config.toml
input = "log_mel"
learning_rate = 0.0017
beta1 = 0.9
Rows from block 3 of a small CTC audio transcriber, named by matrix and row number. Rows with one number belong to one neuron. Each number is 128 + 32 x the weight over its row's rms, rounded and kept within 0 to 255. All counts start at 0. Numbers have three digits each. After the name is the row's rms in percent of the matrix's.
After each neuron's rows are labels from the 100 clips, of 14976, where the neuron reaches its largest size: "responds to" is what is common among them; "lies over" is the class under the peak. Only what is clearly more common there than usual is listed. The data: short made-up English sentences, spoken by a formant synthesiser in many voices. In brackets: how many of the 100, against the usual share in percent.
# gate: first MLP gate (model.blocks.3.ff1.gate.weight, 768x256), inputs 0-255
# fc1: first MLP up (model.blocks.3.ff1.fc1.weight, 768x256), inputs 0-255
# fc2: first MLP down (model.blocks.3.ff1.fc2.weight, 256x768, transposed), outputs 0-255

gate.685 096:127157127142205138078150156087039084158166095143091150100074158119164110148124164099145111083139115132168093100102145114135130147111120084124153158131130084065086151137133125095156136110121088127193120124093074115101101090103116081067134106116086083120146146086139155167133089100150065075073156080102086122118132064139080085116133156101197079180100111115213069150121149130136109104110101109121131164120075130096108143084139140134168142123126104188100084174127152119073101095194116101159090168076112160118146118158167133154098066158109161141150147118170140114103098182106125098122163087132109113124135123153126132101079114169145093130136137092119116123088112152106151151103094104112100110189153142104136071070102070095099149129090110191064177084106128132118079056138081
fc1.685 100:118135126139176109127122112125087088140150121170079161070088159139086085154143124113141121089146114102129067121102129082117107149112143148157113163114079150098090094145133079085206141155131110120123155163121073145109104083111118087130163164126121110090147125110156142126143087176158083044069122117090128112125142093070071102132176126144206159149124112118220127127171148120128093109103093149112121084125088136128127135152151162141193151092112131190091074127155136118094090094132156135157109159083141135084138067167145165174093023168136134153164134128166140122163049215179133098217162089143132157132128126172134144101089149209148150153129102097131125118099107118050122179108110125149132146130130176133115088075089084112109121155106127151088154093120082136139124083112130
fc2.685 113:180152145117110136138165139142106114169160123134180120172117099100111148142165143122141177118126152153095147136196125120118093156121084205112200066135160127164151136161103093114148072159163141154202103111170125173158187148180078100163128088096096156149079140165141123117121120176129151122144130085157108164112109104098160107155145144122156107149086139087160073015068142131101141140176195120074135166187170118113103125173164167112149130149159151131157128114165158081107129128122182128193175071147154131086130118166138089098102112158154200154142163182101147131103100160149191097150137105169165122121130136177139180129092157156158130142133137164095131139102234123085134155148153073110094141158148156118114083056122108101126107090160159077095124125112108096119154134094109
responds to: /aɪ/ (97 vs 35.2); /n/ (97 vs 56); /f/ (89 vs 22.8); "knife" (88 vs 2.1)
lies over: /f/ (87 vs 0.8)

gate.260 112:123132077151178140010070188137100115146140163079143105081110120108179147069108163103125080178150097081205140123165166117107170097126153110095085131069088126139108130053156160109146102091146120094105119109079117133112153127105104088117124063112094142169099115086109183100159077064155098168102135110098068109150119113136105093117121182129124138156116137114164093136089109124120114112165102181122138132087114125137100124050111087120151131162143096163070059161067108084159124110167099126102079157130093178178098129112125135111094140116128168145117103100153117119064139133112136137140160149055085119156166134146125129141073124127118128142099093111161028103119154125135095166131115094145123125122133082051131140080084101098128121101088166192103165108165125093107082139138117
fc1.260 071:158116062150091143118082062182163171169103171148139127156152127159104116109180143109066123130113152118180122059108108180101115108106128077155157141088139142131099123086138149145133082061167161100112212176133116134132104187132093187072085119117121128138123132149142131163107096165167134116152110141129168161145147155112115077120192151097070118180114130131179111093133119130167105075085189088091156121128120151166138135155178112090129129109135124112112173078164093150127144125137087151084148078150095125080111105134114093160162090165100182152137136080151090083121121184085099097131104121117079129179096138104071136157103146181098053135133150127094091104146151064136140085186089098138082105052128148112189114098124123091106222115145084123110110087084142118118117120090099
fc2.260 080:121101107138115148151052109124145112076098178138139099148118154131141126162091146104134128179175200158201126082097174136094117150051176123137146124118131144184145188156112138085119046117132163106188144148138102116071120110125103129091105200141080130140185124122119101094057121117097088184142083148152103142136030074192112133108101173167068162128116138097108171146109105125143112121136086120101128128099173170160140105182180124141129158144169157122145110140139116154174162135180125187132166085172100101123152110189117080124093105098111115167172138143210125130094156108125123184149165149099099142136085135167156198153096114103138119146117131098165118106108133134204130129154076101139174188071122118154152177149158097153103129137148102171153144143182155152097119147146105
responds to: voice: child-like voice (50 vs 25); white noise (27 vs 10.3); pink noise (26 vs 9.7)
lies over: /t/ (55 vs 3.3); /k/ (36 vs 1.8)

gate.213 103:158129114119169158101101149105097078116152175136152116133107182119110131074120132083123085138174120142160150132170201160091165094125166126104085134091090113124111129112186101118112088155146161093141153143077115092149113116100099065081074087118135124168121105109102194124143085091162071158129096123066122099148147176146164125151085180147152109150105113142124074151131130125082140129150119176165153123173073093119063120084089136097100152146092165170070036151120127113149117167167099152117097151108102165145123154132223110124122092073083191164180162135168128130155154158172065177144111124095120127122131117182107109148119132155133148200120144143155048145101126118180144136117123128157059119160184114084124101054117119101159155110145138134111176128168141104195118127107196
fc1.213 083:095062143229115146122093100088108114160112098174107088141152077104144127108072138116162131143141115171103109136198160156089107139089141144153179084151179075094209137125202139124066133036108137053145127176121095105133111132119138138096127115168118067093157135112071098123070110150114097120180133133167082163117143140161081155170089148092114084151109114194172112107103154124119047158142158116151078148097146107121119155124064141130132078116156102085140167187187114135092155163099163135161093113099155138117166134151182106143120089173145086131088143123166170108166135158094092109072067120144129140113137141149096106149152113161102150094157156143154148114139103152099139106101133100073083120178146092097127147165132112131157168123130063089118158062096118139112158123142160
fc2.213 102:112113104088128126113119061151127152168202143159167096183131160122174110120172141129182110079151120117137123101103089079087158117139105122157161064126127134123168104158181129135131117106148176206110110149150074159091097120046097157157094173174100093083124168136122072205106104138114128130125103153087157132136142169119126113130159070118059169122131126166099131118181122157122112158163144088150119146137145107106114128176085132141103136113121084108130149122147121071176177120138163094139083078119128077105203136119068142141209148146150140113099127179135137163184156163126143186110107090129151083108086125106148107107119162104064008164157108173137099104097126144113113135184147173131139098140065144182086078121132154089177101132136076126160085107106110160099123092100128
responds to: /æ/ (79 vs 35.4); /ð/ (76 vs 44); "that" (60 vs 13.8); reverberation (55 vs 25.7)
lies over: /t/ (81 vs 3.3)

gate.665 102:170154093121167197091137191134100105162103157097141086150112157142116120141099143119158109179155089133162106129162129097190160067102190121093037113147145172115123153136135187090083098149097095097104117107103173121089148111107061121087102074144119089130056106179088118136140152128126139170164158163137117103129178133138086143089140114067131132132185104112120080158102120100114088118226089108194091131141128063081163141116138095177103115136191091087105092094105164100125110127164132115126098157096091177176077159133183141110157141058132129174130125100124157147121181136153121115145116186080144088136127075157182099148121066110105136117124149108157088132081080158152151137138098112129160115168123062102147095099129172115160110073135153120120148107155188103108082102144157
fc1.665 140:195156091141132187120122174150133142168150138118122087155110132123121136151126150108112117182136085161163083088115109109205143068111182111137077108146150132101123164129118157104079084145119138094087161132112160081125132132115059143111048068135108091132056144147112128129169182117117150160176162134146121120119180127145134128124111103084136140135142098168093119164072122142108142116165130095142135086165130057116148150141138077213090143101185085125108070144122154159149148173134145152127080118140152111147111151123222083080159142087112150195128155156147125119133208104170122193160105173157157138161100074184165082144139060119082112121146172135102115158096084123174159153150112150138118135133129110114178150104144165119167140133170119125140128103198175164080086122208182
fc2.665 130:145181118143143107163161109137134122138147126102103118128143219166150148117156137145127059109163098086098109122123149210093131078105127142143127127154172165062139138122165076138102093102114133147123124115187090136078103161145100191117109112124062105133085105123126103141154183122166136156130209147099154132180125097141101147132099136093164134080168142160078135166177139112143116149168147162205097087137163124121112152111172118104137163140185144080108081119131198126152109116133156125137146186149163059150116151172091166142154177133093115171159092170164114181133169137088125137181123168164119157150089145036147178129121125113120084088205167149180145131059129164151082126130102191155116116135086100143108144133126169104085115135181214144141078123169156119158151092113140
responds to: /æ/ (100 vs 35.4); /t/ (100 vs 66.5); reverberation (99 vs 25.7); /ð/ (93 vs 44)
lies over: /t/ (99 vs 3.3)

gate.635 095:142106161143153070103108072112072117141130141125155087100130141103090081082111130154155099074095130181109121152193136079091095114065161098085110174114120173115081080111153096136114091131073115129096083093111094107122073107131128078107102068133167104170150120067167151134052118143154110120134112097117064124102107196121056087139108170071093128173087107110091113150152135089042194075164104134102124118168095146140105130105138123077173157138148078132094071097082119110086131082156130074125120115074131138086147070139145127156062089170163111128099124098067141145138127138119112088094116147159121124116137114141063074106143088134157137098145133111144089128120144137128148114100131055156144131131112111121120095089153094081147167068096173140096167122071152059136129113095144
fc1.635 142:114159085072161119119094205117126166106127142113099101131087129137130120132133126093151116082111106136165147157083197183169140151102161160138145092129126207100161083149188120159143173152169081121132121107123116155116150096195139158147115145082158172167104158158125158130098152180096058198121149153132107106150111184160116138109140139111115157137136140095181097078114075131104158194125108170135098157142066150156158122104126169101161128122133108154106146137106127112119096099175113096159105140197127132177125099138088170098146086175108086171159140103123223196123085112157152049124150126085093101134160173170132132148138086139133122080133146119140121137154146138065129166077143124099112148141125191114082138086160078152055161097107161157146190067114061131062154159142135
fc2.635 130:153092058116114087135098174133090161120144110161069158138104136089085141175088094148102180162109101135125127172127163129134117122122137141177145100111046118092116144111159065148137097187144143085155141146084145146120144155155122064098121097126138109080117152135150122162078178121108143068128191106124143118116148146129143120134175104113117112163146131152185117109095155146134113123170160157086138147084131117149141161087140076164178146110088100163195116158103107177128080150105119097090134152125150105203154176099134147127145141129163193074168078135111149141084133107137135096102045174082163178121160133209151169174109154176135103142071119176161221108129095162174145124118160129200185158059114178147090169146137121082120161136144129165132136087077138133169084152133159
responds to: voice: child-like voice (52 vs 25); pink noise (35 vs 9.7); "in" (25 vs 3.1)
lies over: /n/ (28 vs 1.4)

gate.149 091:187178119128103138119096156094131091122118156087147135168136148132095168139053119095101089121132079101124097089164208143109145094105126118086113186088103148165169113123157173086114099068116099101122112062162075105131114119129121150137098129126087130122094124116115147111195101100115050129159127146108101104204122123148166125053118157099165115182109177087139120133085085088102112127121128173164122136089083103123141095113090146081128132133114097131117102159116074024130115163144123135148095172134079166217160132137119092097137153135125193180080136156160122109078116161154108116153124109082116110134185129131159109155100154122119169186072175100148095182090086143173076143121137115111138135085100132104140155042147115143103102091126112181125182133161112093113107071169073
fc1.149 114:171187120140096165115180147135135115157134098123097092206179175135173080136079132144093163118060107139104140110127160055099159133177104126139158157146182118138146132139175099115119156061140119125092105151163108105080166102164166165125071138171110146171106218094150096117141142147217157143160088200102166134122142156082121065083191114099158155104177094116107116115117136113122141156064155104085126128083129116060168125116092093062070121097131143112126185134190127097151132124168135117143150134148147062159172104135144041100132107146105076143124136126085112127135092100054175120133112109136133075133105122084166158125148161139150092131163116109151147148143150096119159123113170110100140171094101135136184122149132164170140157121121091154164113206111133131157158115083093
fc2.149 109:157063162094128134065134076094148108048164160160098146084112176115105152174106109064174149123149172126142173117154104193113137168181100152131138134089145147090093076073128149158094135116089125117123135159138111181124106130159109118075177143117089132078158148120105059137166106162135132205134099134169167131093098136129127050119136147102112110113117164107151106088134148191132079146168143189145138123111158170173205116148151139094121145125109147085137141109152145119139110102094085075117143161136160126119130138198124135111106110090037143085150124124104089118182174161091143106138091173160137105157165118096159030099173117105170160114176134133139128110144092062099151135118119103102170139093152198127176126086086122086173138118159116110084086186103095101103106134099120
responds to: /aɪ/ (64 vs 35.2); /ʃ/ (58 vs 21.3); "shiny" (40 vs 2.5)
lies over: /aɪ/ (56 vs 2.4)

gate.597 098:102151101190152123098093171172096146167184048107128139104095059123179182074109165150103139135116126107119104156119082098184181129155151129137136106100120110111113109123168142094138105085040126065158193143084135093159125095113099131126099140138139119153149171156100206144116100098152133093130149096113138162083131118163059156090116197171096113140044081151140107135071100160177114180111126095115132135131145157083067089069135123152139161147101116154147083150073130115150114127182114175140067100094097129168113177081150171113122129088090104117142136074153127108107102109114126121131129154082129125120127112118162109139146170102157165169104174173092102176049170176149143176115132118175087062156143090110156140168090061133120115145094158127101113119123105096081116128158135
fc1.597 115:116126192136103144127092115181100168112163034156114113109070042120085177130108108144085170122108176104081102176071106095203099102167162159130160111121144152125083138121152099096160107100045157084123191137099117109158095096115127121149103163125155113091187119158106203150099126116154134083107128144123167115064156150148075101099103136175090141139082105106092096148126095157161096173076091110113125107170137186111107181124120088158110156119123134095163090134131158143119123181184143091186103085079158094169100124112131110084151165127062075086164095137108151089144109093092150137132084113097166152102114111070177062161153159068167161157115150157126128121074138140158146127125137153149117102128134156146164111183129058166097129162113138132111126129123137124090120080155109
fc2.597 130:119109093063162121093124134049121118144093155175126128084127077124137127117097102157087168165059224117114127127115117128126151093179202089176077173185138106067110089182120135150145136079085127124113102098140163146113100175189164124119117138175156101121151104143209104101163139084135092129117097165144119172154158084163139128111120137119156154139143111156069149132117144077113182132100121091131189176140092088104145153098171115131083151167109159117140112131101155168122141119146157136133137165135207111128158108126113119089128103171157120178112126142135138120110102145150122132170147109152143149168045092144149144073156144090113120103090171188130183142087102162155162102049139169151075129199066145086104119179070146161114121145171106151088134148141075150142129122076076
responds to: /æ/ (94 vs 35.4); reverberation (87 vs 25.7); "laughed" (54 vs 3.1); "path" (42 vs 1.8)
lies over: /f/ (51 vs 0.8); /θ/ (43 vs 0.2)

gate.108 114:116154107168172120000074151131099112162122161074131136088129088104179142087082155103132046148149093108203117108168169108102183086099114103090108137077112150145110100071164157093112076087120107116122122094100123133122152119095099091102102101105089120194112099104103160119142068063108095160134120097130067105160130093141101112134108204123161111165117127107150074130090145133112098070152120164140092155134136118102114112054116084128118143167156095162087060157075113097149120121144109139125095127130090188182102118109137132132087123147100171182113127105148107142072121127105105127096164134057111118149181112134119141159082108111104132151102084112122046100117126145147091139130124087105127103103128084047125147117092095087128109075093123187077161141138130095112078123151105
fc1.108 062:128118184056184103117130092065096069125081110159162117108160132107127162087169071153152116154141106109166176132090107092113068127071161166102077075166119181164083117111092155146098142124155163156135131080169153139142124091144135116110151071148087084138127135101154137103150133166135143126090100144165122131137096117141113099103117106129141154071124146119079158150107146092089123155153094169157135174176173124118157133092119101067112133146168187127161091093121182144119178080127140134128129143067118033128077092155152106131073173111102108069118120155155127097146152111102116067056158063154159104120139120102088115179066076164135163147147124148185101066132087132066149089151138100105172110176140083113147117101152125130145178149140110198076149161187143141154162138144158
fc2.108 065:144162154145155170080156130118119101128150152108130141155164156128165137102127116114147127041072148168165139112112068068109114144178140121137182118132170090129169054134076135162124111158179111152180113128187086111169125212178093093085104084117184128111103120161100098176120183188127143130146142081108137140052047157126114163124092087099142058135158180138123156129139079151178135146158117106093107121137085132119098123135179135119079119071100115151142129132136134149075132071106140131098156090105118159141175181150144103114143095094125110145146173122105104129143136098122093094134091080127067158088058091181046137092158186140101143069175117118133165122146130163120082137144146148092107091123114084165094149103071145131117129125114171099149130079121147137084181118139200
responds to: /k/ (90 vs 40.3); white noise (41 vs 10.3); sentence kind: request (31 vs 12.5); muffled (low-pass) (29 vs 11.7)
lies over: /k/ (79 vs 1.8)

gate.611 110:141144088150177133007085171131094117141121143070140139117137101106174157085129191109114069148146097109184125098158156143097167101135098074098090133052107125146113104067139159112124113092125097118102129115096119114132168118081115106121115108076068142179104107123112159118143059053140085152146122120113078102150100136168099115097105210102160093178134123104167110136110103137144085068131138143127104174106111135127080120032126100116130139189153101170080063164067104081157087121160073150107103146105088157161117125122157152110090164109100164175125097099156127138079105126131111103118160118020112111132167094128107155157107102129122140145109107144141079099069142133129078159133084122117101102125121080065115136085094109088154142100082128183086132143143143088111115124146109
fc1.611 071:084187182088134101145133117079128100054113131154179093114139140123118146107156093115168138072115141119112129119097078145178143117128134127150163104186181138093089126146090092141093135133125066176192125101154130166113085097165171106128165130138124097147209160114146108133171065129171118160112094168141136190152110125108103184114119155131155101050135183125098108121117163117050138201106096177149098117129143149079157068064135123181141097150120214088182161154102184187140120074101110160205110094134109131108110104160151095091113103133155100095120135088093163141137122118113180118133106099135137116109150150109136045111162120056138157169138121138092156077183093183116165151085173127131105175178132134138122090139167105124135131147156146089125152179119168145123130150110111
fc2.611 077:108165095175139094114156171093142132109131106115130127102129129097089098112165118136061123050105123148101133161131088072177137102117098077129127124148113084101135098124079154148098131149167122116115152216101127127174097079087164131134142150132142117085077089091113132105110114091143118087152090089146105157095147083165071182158092086182148104094126117164150151115148160146167108134177156110088053122115152149065098115127107130065128110118084107093134092063093153108157102097120098119093097151180098190062129149102114170144142133176163094167070171055106158194164104143176151128170117115135125110143152135143176112070104137096063135172059113210118135148175125083118110144110128118120185105113146133138149128104095124104140150091097149162137181075089097120130144131111222
responds to: voice: child-like voice (53 vs 25); /dʒ/ (33 vs 13); white noise (28 vs 10.3)
lies over: /t/ (89 vs 3.3)

gate.49 091:171156133116102196115097209102133090109153090105149163087113152122141162125171147189113116141081066162166146083094124126066163136150069142127126130128154108125110085119068184110121087147127143135109136087113156156157180177145128101165155142153084185187092119163140099112190082083071143126103103083121123179123102146098111111108143157122109094135056155090156112102141121125063116130112125148074068198155168136149085088110152137129107153145128130185150138206132063103174088172134100142128077129131083131144160144055123170126086121110090133125127130118073084147133186133171174144169121129078117104160143156100145089165119096174123130165142083069118124101142167143160080170173098123105088140144105163108150126008104116127158136085122126131117110098130133119172144144136149
fc1.49 113:078089108101090104130094143119103171151100158127111111090158159129051108113102140122176177167162129113166122161103118162100119102148098111086147131136118124149115123128105175111144167142127096161110127060172105134115108090157149130113167153095083097117142127098129076147116129150112086094155110106145123060193217120147152154113114095132155130094165122106160138119161129176157077190165106135160106121071165167126158053140116086134127080120167183064151187114146162106075094095112145126187157061093098109133045168157087135058149130120119107055092072090167110086078116148088158099098171147147119098102114149128164148121103124127113113073100159144150140149140131075148160073094166146156153105132121162129055159170160129141115068100095134141109112175120112061115068087078144
fc2.49 123:189200123131108104124103123087122072116118121131209124126164101213142112159162165148147139120120153116087147106084111122113093148140114105174155180160147141123074129158113132174167071034089160131074069146156085145130120083115138134148165155165095123170117137161123039126109080137131119088085132084151148179058091140083077112106167087145130123120107134118097114118147078157144177131089093145107113099106110144093088159125110126137112080110141164088075146138140111164155124089134142133168104132142149094120107161140172154108040105146090071106157120108063166101176173139119134122106070157158144132154064135102112116085183173134124134146151205156162119144116143087161135098084104136095157182089110121155136127095187081166098111157094095165057148130095145123116157170099144
responds to: /æ/ (90 vs 35.4); /b/ (71 vs 40.4); voice: child-like voice (54 vs 25); /g/ (41 vs 17.5)
lies over: /æ/ (82 vs 2.1)

gate.243 080:147160074122156171124109146123143127180122122134133177077162098096147182113154138068091103180117136096126158124130142185148118074162111208130058089134114097110151101084140159186178145120154127111096127095096148070091139173127122089183109128126111141183144083088129166102123138114153074145104181134111085152138106085156059146114105179092164140122142106064138137154069159161155163160194089092113128121145081088147081185146123105076128150156175126152103124084149112110107120121105099164098111157184114183128155107145085201178141139102136210105129106116102128064132127079137144137142134163097116099108118183140128168161100094171124084090132143142089092130125230155096081165106142161110142094162074127103108135163096111145066145133078189156146102117139161131114119088135115
fc1.243 114:188163150131116106158084125076121109110108163080070047125084122095115082168116096133140138106161157135137073109111200139181103100093157123177154166167130125153124133161111140079118123149117157155128146153088117152132166063128111144147120158138135096089165134143113185118173137141101110112118135100139123107174211139128146140166076097186140127182099148222112078129169157090185081092068123139132127091133104136100115137176180159168153128106170091095119165130120130143127090167137171118198088159119165169183141156155143103120101095121212143170133121148155163130138142116159103141121151077132142203160111090192079069151173115137080130127108124183177175115129082086129094102101099113140126119099124161108194117129144145104110076138151079142108169087126057138109138163160170
fc2.243 108:112124150130103132129096118220169171100113075212155133115122129142160141164193137145133057107119128156137128108084124129142061124131149164122126170100157123116142125085095127095116189128157111147097103086130145154075143064133101124148190131114083180148067105064167111076088140190110117101137107066089184176103179148122086070103140099162174098083142136114126145124147102178159112115118088184118126118097134141178169144138125100093116127134101098107117118093145131139089111158136077108089100091059100050101144079128126117103157122101082111138069149118093107094093129118189110082165146156113096099153085083058141135163220084113157121075137099136113132153135136113092103151161101113147166118088191126144127139104072108139141158156156119118105058185099120125116134158156085
responds to: voice: child-like voice (57 vs 25); reverberation (53 vs 25.7); "was" (33 vs 12.7)
lies over: /ə/ (30 vs 1.3); /u/ (27 vs 1.5)

gate.221 093:134155129139129189085083132154071122144158159082143168147122115172194185092095112082107073142149049122192111142141134116114139128106146138106056124118142122115112135104167169105119063092142118084177138125056127129121129154143081104116041083096083088129109123114092199122149092123159156137131182144106117099117119086096123092110132126112090146171119153136132069156074107125054057138120120108082172156074112069111096159097109176169105139133179093178112129139096113116128137146152074096144119169137138189170109145105164124160134117081144157160095132117191126087107101124082115133082113112078093148098171137164158120148075120144159124214110119078113031139078123132158133167142130058113089133141113126079095101125154127128117135073139110175092141109154142127163118162156157
fc1.221 096:152118078134142152111173162128187176131103093095143132114167138143150135067155193152131175107149187102136160153115217131118158111160167098119175129114113167169132128151093108121166149108150164163119147104184108105121102089158152099151092156125097172134098133112141126161153124090107064138151099063132124194173092114159114158147143167098187113107154127130117114100130137126198153133153093152123103176161114141134117135090174082084147141181128090113153124179113142096145122125099143159099127065110078126123170138158083102062152149179148130139168099148096185153116101110130195131171144142123128075153123123137064191094155142109065101068137145166122175104205131117148124120080103132133163088102117083093199159113101070094111153145115148113160210163081098118105106072072067
fc2.221 118:065102157092166121121098113070128103100123168083171108139130130160131183149132145219081097184110129141159071147120197095133117111102088121100108138111137144128132073082161095169049057114113124158151146177160155061137118111190115080151086128065145150091125104153122142185128114094147137146141140140108067117163078142127148126089147098140102156113160087102139144156116094144082089097153146127096133157124161189179182130114135132126129153083171064147130146118147134124135129135128067156116087138099088141171161123108098174139150071173153126204091145105168169118085098094148112128146155131146090140126156128125140177105162082126033199141151087132105167110099117194118174153156143145091125122138141129132127176103101180096084202114094058083103138156150130157093110128160117
responds to: /æ/ (100 vs 35.4); /t/ (100 vs 66.5); /ð/ (90 vs 44); "that" (81 vs 13.8)
lies over: /t/ (100 vs 3.3)

gate.223 098:094052083175154130085099139101149146122096195074127077130100107094116103141128122151111151131128077149153139138142164053099141114095087095108113152074086108137107098056149147133142111107136097113079109127160119173085153164047133156084119135070155161111097122116078096104114090153134164158152114087140142106146097089100122130147130116126189099146144132157193078058092126058090103092142089170147146102087120125124157112098121148133078058131072120138095107132103069122165089118129074108112086170150106163115104111156124106114064094144140156170130132077100124147090127151127106138125131145102116133152196071139121155114106097079113112106152129095086084107163107122145100146165123050136130140078114067056068179057124156086185107062073141153141079132147147118102140145103139
fc1.223 125:084053123152146088138065093132135108151127207096110101118079125170088112172151064148089154136179118158139125116146197089126060137087139159139084169099110109124120123066145128151172100139108137127112132174208137198135124207065134132120146175098168132083112171164114125087118134160136179100149143076170175138093125111103121131155144110105163159105147135169197157097119129118088140106159120163138158069097123128129152104142099181150090057115072125132114105080128086148133091129100101093077102149095136153097085137156148085195097067156190159123150130106113133113123153142175117111128125166161114173134164120138114138132142082061132137080128103148095139097148129144143106152168120087159124152082138097074086214030134161123161141140094165122128135115173118139135153140092150
fc2.223 123:092109098138173121148146140101160134153128125111059130227144146115123154111095105122126158170141123139123146090117139133141076086114147101177111160133150131105151129075119211106146182147123201174123157143088124197115138192045075201136159159128106155101121123182109116132095112200141069123117170142121171066097077140135191144120117088115107125091142099148121141077100106095133142155115132099105123207145148083100138180157099183096109138121104055103128151154124074128122091161131109108153136142173145081132146142154155058138116170169106118137085121132115107145054171123114164082145077115200156060111158132151152146111132135105112115169167142111134131135108137101194063086108089117117142156156075165121129181133150129149127085117151138099151172150140129210141150122155177
responds to: voice: child-like voice (64 vs 25); /dʒ/ (56 vs 13); "strange" (51 vs 2.5); "tree" (26 vs 1.7)
lies over: /t/ (100 vs 3.3)

gate.50 101:144143074164173109000101177128094104151113145076138112088109115104183145060127164117131079167136107099186115111178151113112161093124114090088097135069116138135121121072153167097130120079130121096102138092078142117096164117100101103109103100117084149184107126122118185132156065068141086144126130121098075103132095107140081108113129184107164102166121109103153098124122117111154101077135118161148098184111133121122128110014110100128136129173146078174073069151080092064152113093143071156106113151113101151190108129109140147125094124115106152177124108096158122129081101128107114109106178136032123117145158116139121146133067109135122138143093104108151077123091148129153092163132102113121102108107145086071131121097090097099142117104091150197088148124133173105119093129146089
fc1.50 057:130164068194165091101085100144107081229133098068107127146129170128169070137101161134069120112158086110128141115169165162126099113163154091135099148099130061126106167088129141095116120160116156075107113139085191125130142166133084166133049138136131186119051148145125158152152106141094146094131153120131107085125081114057119105116145134135101130160127155174097176132137173131174145088141157073151120099138085149107142135157110180145119146108150064168086120137128106115104112175115065137062129135168097162163184123116161142178149125133112163145120116120154103107135167126184113062153130143101123084142097139122046172169069161183117118130120163158183121130125130133153063135091094061092106132084097097120166182077162082154113162093105107151111191090113114103155129110151130
fc2.50 064:095143168134148167129080102155154091152166107175087138142145111073143109207158164103138095183176171149130149125168181164054093144115104122085158059111156146108166156094132081122144081100141127148157099125122134145081129145130164137165115134070114124151106199129120153116112162130097088184081109177096131151091075158133228111133176164089127144116131136114134155134124089185091095156099181148131172102129116110159197134154124134183067163151168146151101119183114083177100126165107123102155101070111123110117114101122146113081125152143099168148152059236157099120109162076096152141138146128118130058137124152092116143220094119075174170181192129117125096099108148161103135116157140102131084151080160133114149153130123097129134123163154141136142121141167105140106136164165092
responds to: voice: child-like voice (60 vs 25); pink noise (29 vs 9.7); white noise (29 vs 10.3)
lies over: /t/ (92 vs 3.3)

gate.631 110:142172101138183099000080143130076117148130123072159102083125135118176153076097165112107078161142104094197137138154146112107175104129109102102100131096099152137104118084141157098135094121133101124116092091089123111116159104086083096080135094099087138197090118108103186143122074067147087159125103103103060097131089120138102102122119201123168125183108136128125089112105102152126172065137101186134133196100140118118112103050114084109126132179161086166098066165055102075163112121137105129141083146115082187170122119093146138116077129096111144131135121096154123165091102112118103104118159109055112116138148103117134156129108091147108145158097111113117060113091136148118111155115108111112097096126147091061134126091097095068143134078080165180080136120120163099111090136141099
fc1.631 070:150166107123145138123175106082141165094135126165169116122087158139087101141125154095104154074127141154192128163099160201097109133206178185149131075159124183158131104182066126123136113131146104130126127139098130154137102147168160120101118075117134117160127182123146164136156136133148055183170157096121176157082118145128164112136113147188147057098158165165086106155113123175059114195168131181104104143146118172196125121055194105096134124162126132078184142181144158149130096119163134158127140145083128132097111132134106116121133122122163146136176124136088193193156119072096150153042143088151165093154096127120092084175177110163131090141207136133120155076164126160142176139106146146098107119159168133149165104090124050115171185111125096144100110137136134140177138148136120
fc2.631 071:150147104169130105103142130085123117140144104053150095145138142105153120069124112110118111120090113102144075114116101102173153100114101122137098114162152085163148097153111106148046103100124138139123156096081175093135131136091203053062171090126193131127142163170084122135062124089195101120140095073120100085145130098150116130127118124111114071117088085104101126142108107161108125133140159093132142101098091191078179090133140089131087097128071097125120115137092129093190113146143101062106114109093070165110138144097109098175096078099115073147110122127201074152133159093150110134128194070145122126100091081141091123117169090185165135095142131142042084189129132095165094058138107151114107167116128116157159135133159076120191153089103093170102141080085094141153092088152145
responds to: /k/ (82 vs 40.3); /ɑ/ (67 vs 26.1); /b/ (65 vs 40.4); "box" (26 vs 2.3)
lies over: /k/ (70 vs 1.8)

gate.23 098:123154084140159126000081181129092097130096159074145101105140106110197156061106167116132066137152102076162136106163159110084156104128121104091131133082115123130103135070143168107133104068150103089089126099091123118106139127112090098092122102092067137171096112114125170118144082065152101153135122094118069100144095110136087092100137193117135086167124118100142119137108125124138096080151127158127111176102123119119120112028107106135140113163146106161066075141088091065146122116155085150096116134134085158166128099111131158124087153112103168165091102101157129141076103130135113125129176129045118129163151123146128149134093116123106138141091108118140052118080126131146088163134105116135112098113133073050133102108092106078140133110090141175091139113164159077089078125134084
fc1.23 051:126091153116128119119189119097153129165116114094103187108131130072138156120115133169144156118076134093082128164142084122127168109149105133090065124145144124107180164147128164169102100117134127128112034097122092083144109096070158106091175114141115065084195106113065135089110139146123144088050149138160114159094129153163120176116077127166133203083133155140090091157096140041127124084158116143153115115175158143146081072109148137131139118127153075144211121168073174137111082104118145104194128072153102104150136152137157126086077150086155092102132145100175086168122172071098122147166123080113151110177145135145102119139160071094150161155108071147073149098172085131149185113108164166124113144165134156168148147158144158172158149137132162106144116184080115143108104115181087
fc2.23 052:064160131064180168092130114121120137089154119132107203099141135165113099124105144145108104081135088103088117104142118159130144134131089143099073193117166113065156103118089168109097175101110120094147123168135163123147124109165136118135172157189095134103109127108109153092118200120151191165125122162128141186140145058109118145075146126104126134141111156156108037158173131159128138135153115213111083129135185125106131122107137080158137141119150109117172107086120177096081034084124114138115079153136114144148155130084087186120104075150121133135105130090110116146118172138095131127186093162174154111172145103119130072091155145159160142106075084173179214136155157121147135135124203107028194128112127114126083150165146129169078140098069155136116171119105138085135098141130136
responds to: voice: child-like voice (53 vs 25); /dʒ/ (30 vs 13); white noise (26 vs 10.3)
lies over: /t/ (74 vs 3.3)